Rows from block 5 of the image encoder of a small image captioner, named by matrix and row number. Rows with one number belong to one channel. Each number is 128 + 24 x the weight over its row's rms, rounded and kept within 0 to 255. All counts start at 0. Numbers have three digits each.
After each channel's rows are labels from the 100 images, of 14976, where the channel reaches its highest value: "top examples" is what is common among them; "patch colour" is the nearest of a few named colours to the mean colour under the peak. Only what is clearly more common there than usual is listed. The data: views of escape-time and Newton fractals. In brackets: how many of the 100, against the usual share in percent.
# convs0: expand pointwise conv (encoder.blocks.5.convs.0.weight, 96x24x1x1), inputs 0-23
# convs1: depthwise 5x5 conv (encoder.blocks.5.convs.1.weight, 96x1x5x5, trained with AdamW), a 5x5 kernel
# convs2: project pointwise conv (encoder.blocks.5.convs.2.weight, 24x96x1x1, transposed), outputs 0-23

convs0.67:140141126104123130101120126095118148113133089149156143068131176129162140
convs1.67:164150115150145147086145072142153116109111101144108126134136123094140152159
convs2.67:069118109105117137134117143156138132143153122134084121091138144092118085
top examples: grey (45 vs 14.4); tricorn (37 vs 11.1)
patch colour: black (74 vs 26.9)

convs0.18:121180121133121135164105135186119089146126119131109181127115135131136142
convs1.18:136154183121142152137113136105151118087087121145119083103121156133117134158
convs2.18:148164089125181164128138110154157130119136150132138154102156109113159115
top examples: pastel (37 vs 14.2); tricorn (34 vs 11.1)
patch colour: black (81 vs 26.9)

convs0.90:102116111130117108143135113126080099132192112181138106135141142141119121
convs1.90:158137118124110124083126103154129131116107144147127095150135134155126194170
convs2.90:068095181125129133075130109147141114129129128152117110118137149119105134
top examples: vivid (80 vs 14.4); Mandelbrot set (29 vs 12.1)
patch colour: black (69 vs 26.9)

convs0.76:146159118132131138105129157136159165146151108143123069129092092127099116
convs1.76:107112124159147121139131120168097140108074139135114089101159131135133174146
convs2.76:148153101129163154113123136131110124092123130109122125160159159184133088
top examples: tricorn (35 vs 11.1)
patch colour: black (73 vs 26.9)

convs0.70:151145182145130113115151141153102149109132107135120086088125113122165157
convs1.70:090108121110133093118104107126143154126111074150160162154095135155118120146
convs2.70:162117132164123181139133122158109127108100093126125106152172147124144157
top examples: tricorn (59 vs 11.1)
patch colour: black (85 vs 26.9)

convs0.46:093140159126142114141129162160089112132142149082120168159103135157127121
convs1.46:140148144164185168112089111157138144128111148129133111107152157141146109150
convs2.46:095110162132094134134094121174175100137130118156122143120100148155113148
top examples: dark (69 vs 14.4); cubic Julia set (27 vs 11.1)
patch colour: black (89 vs 26.9)

convs0.45:142155147121127122155087188164135114091156149129100130121151118156125138
convs1.45:126118123119124136164118100110126158074182143122108135126146079139151103119
convs2.45:114103129138132126113107165149125111196117163138095087125122137123121160
top examples: tricorn (58 vs 11.1)
patch colour: black (68 vs 26.9)

convs0.93:121132109129163128132099146093177111151090140128092105095138161155120118
convs1.93:124129114145143135131109137126110119140099108098144136145134053087109098094
convs2.93:146127086087136128135113120130161113067097155139150132127102133161141108
top examples: tricorn (27 vs 11.1)
patch colour: black (63 vs 26.9)

convs0.72:131104160139165141171168141122111114098143156114089136129141121169151111
convs1.72:134175145124149157136107110120134130148100120115158106079132138113107081165
convs2.72:141161110119100109157122122087157119110093126126121179139122107124078114
top examples: dark (38 vs 14.4); tricorn (34 vs 11.1)
patch colour: black (64 vs 26.9)

convs0.65:177141110132120136082145125118115149116170109105176141136112119089126108
convs1.65:141126118107142139130118122143115076117124132140140174149132101182174094114
convs2.65:103138112132195148131147106104133123139109093153145149127183114134133116
top examples: cubic Julia set (43 vs 11.1); Julia set (28 vs 9.9)
patch colour: pink (25 vs 8.2)

convs0.25:115166117157118116138135147163111163158140102123118121078154120151084116
convs1.25:124100129164144116119121132145103137088099141137069108129158153142147128174
convs2.25:164122158114131156109127090133143122103115158114142142115055117108127112
top examples: vivid (60 vs 14.4); warm (32 vs 14.4); tricorn (27 vs 11.1)
patch colour: black (82 vs 26.9)

convs0.41:084166143134092134137127090139114110158112138118104153181122111145155126
convs1.41:088120116098082135123151133128121133113139098133139165164119115096093099089
convs2.41:155135081103060115138121126108111134150155112090122146144128104124118145
top examples: vivid (98 vs 14.4)
patch colour: green (31 vs 4.4)

convs0.5:116141151163143147132175110173142131157161138158114105134120103142099097
convs1.5:146129128105152098087136102120094121167112103125115141151163116121152150180
convs2.5:151158078145119160106113109128113142111137094126142109114121121120196128
top examples: tricorn (73 vs 11.1); burning ship (25 vs 9)
patch colour: black (85 vs 26.9)

convs0.15:110151130141137108141149095124074133105169086162146119136098109124126156
convs1.15:142105141143126134084099124098170095104143146180129094113139147154136134116
convs2.15:150144120165114144073103115129131099149117143120159098160173121141150116
top examples: vivid (53 vs 14.4); warm (32 vs 14.4); tricorn (27 vs 11.1)
patch colour: black (76 vs 26.9)

convs0.77:140116157106167101117170110102137125167103144086087135149153129124122126
convs1.77:127159118098102104114093105114155097102115140125104085135138161132132164165
convs2.77:134144164087141131110154141131151137116132134154124085136094099075104107
top examples: vivid (77 vs 14.4); tricorn (34 vs 11.1)
patch colour: black (73 vs 26.9)

convs0.31:099099094121186116136123126121099099162127143155112122143090100138107115
convs1.31:095157100125091128101120148131103116099154117144133150174123124091146153165
convs2.31:104152102156112126099133123112100125104133111142149100156058145143131104
top examples: pastel (81 vs 14.2); Newton basins of five roots (31 vs 12.9)
patch colour: pink (63 vs 8.2)

convs0.47:126093120157150113081152154152108096113120126103145150111107105144133175
convs1.47:150133098113136120101109101112112092078083104121105096096105140129126112147
convs2.47:134156105134102161078078129134156134136111146153096140105122153119110098
top examples: dark (44 vs 14.4)
patch colour: black (84 vs 26.9)

convs0.48:112115091122105115091125091116112143116159111116141163142096126128122067
convs1.48:159153094138134130143114121094163132105112129176131107117130192119142141107
convs2.48:085134122137140131129084085150113144095156152138116091134135157124141087
top examples: tricorn (61 vs 11.1)
patch colour: black (84 vs 26.9)

convs0.34:095118127095156080157091136123132107115146152125146152150098157136156102
convs1.34:119133141147107102135163123106126127125125093087133150096126095108188157106
convs2.34:129137104165177126119101117132100128104101164126110127102129155185140121
top examples: tricorn (62 vs 11.1)
patch colour: black (54 vs 26.9)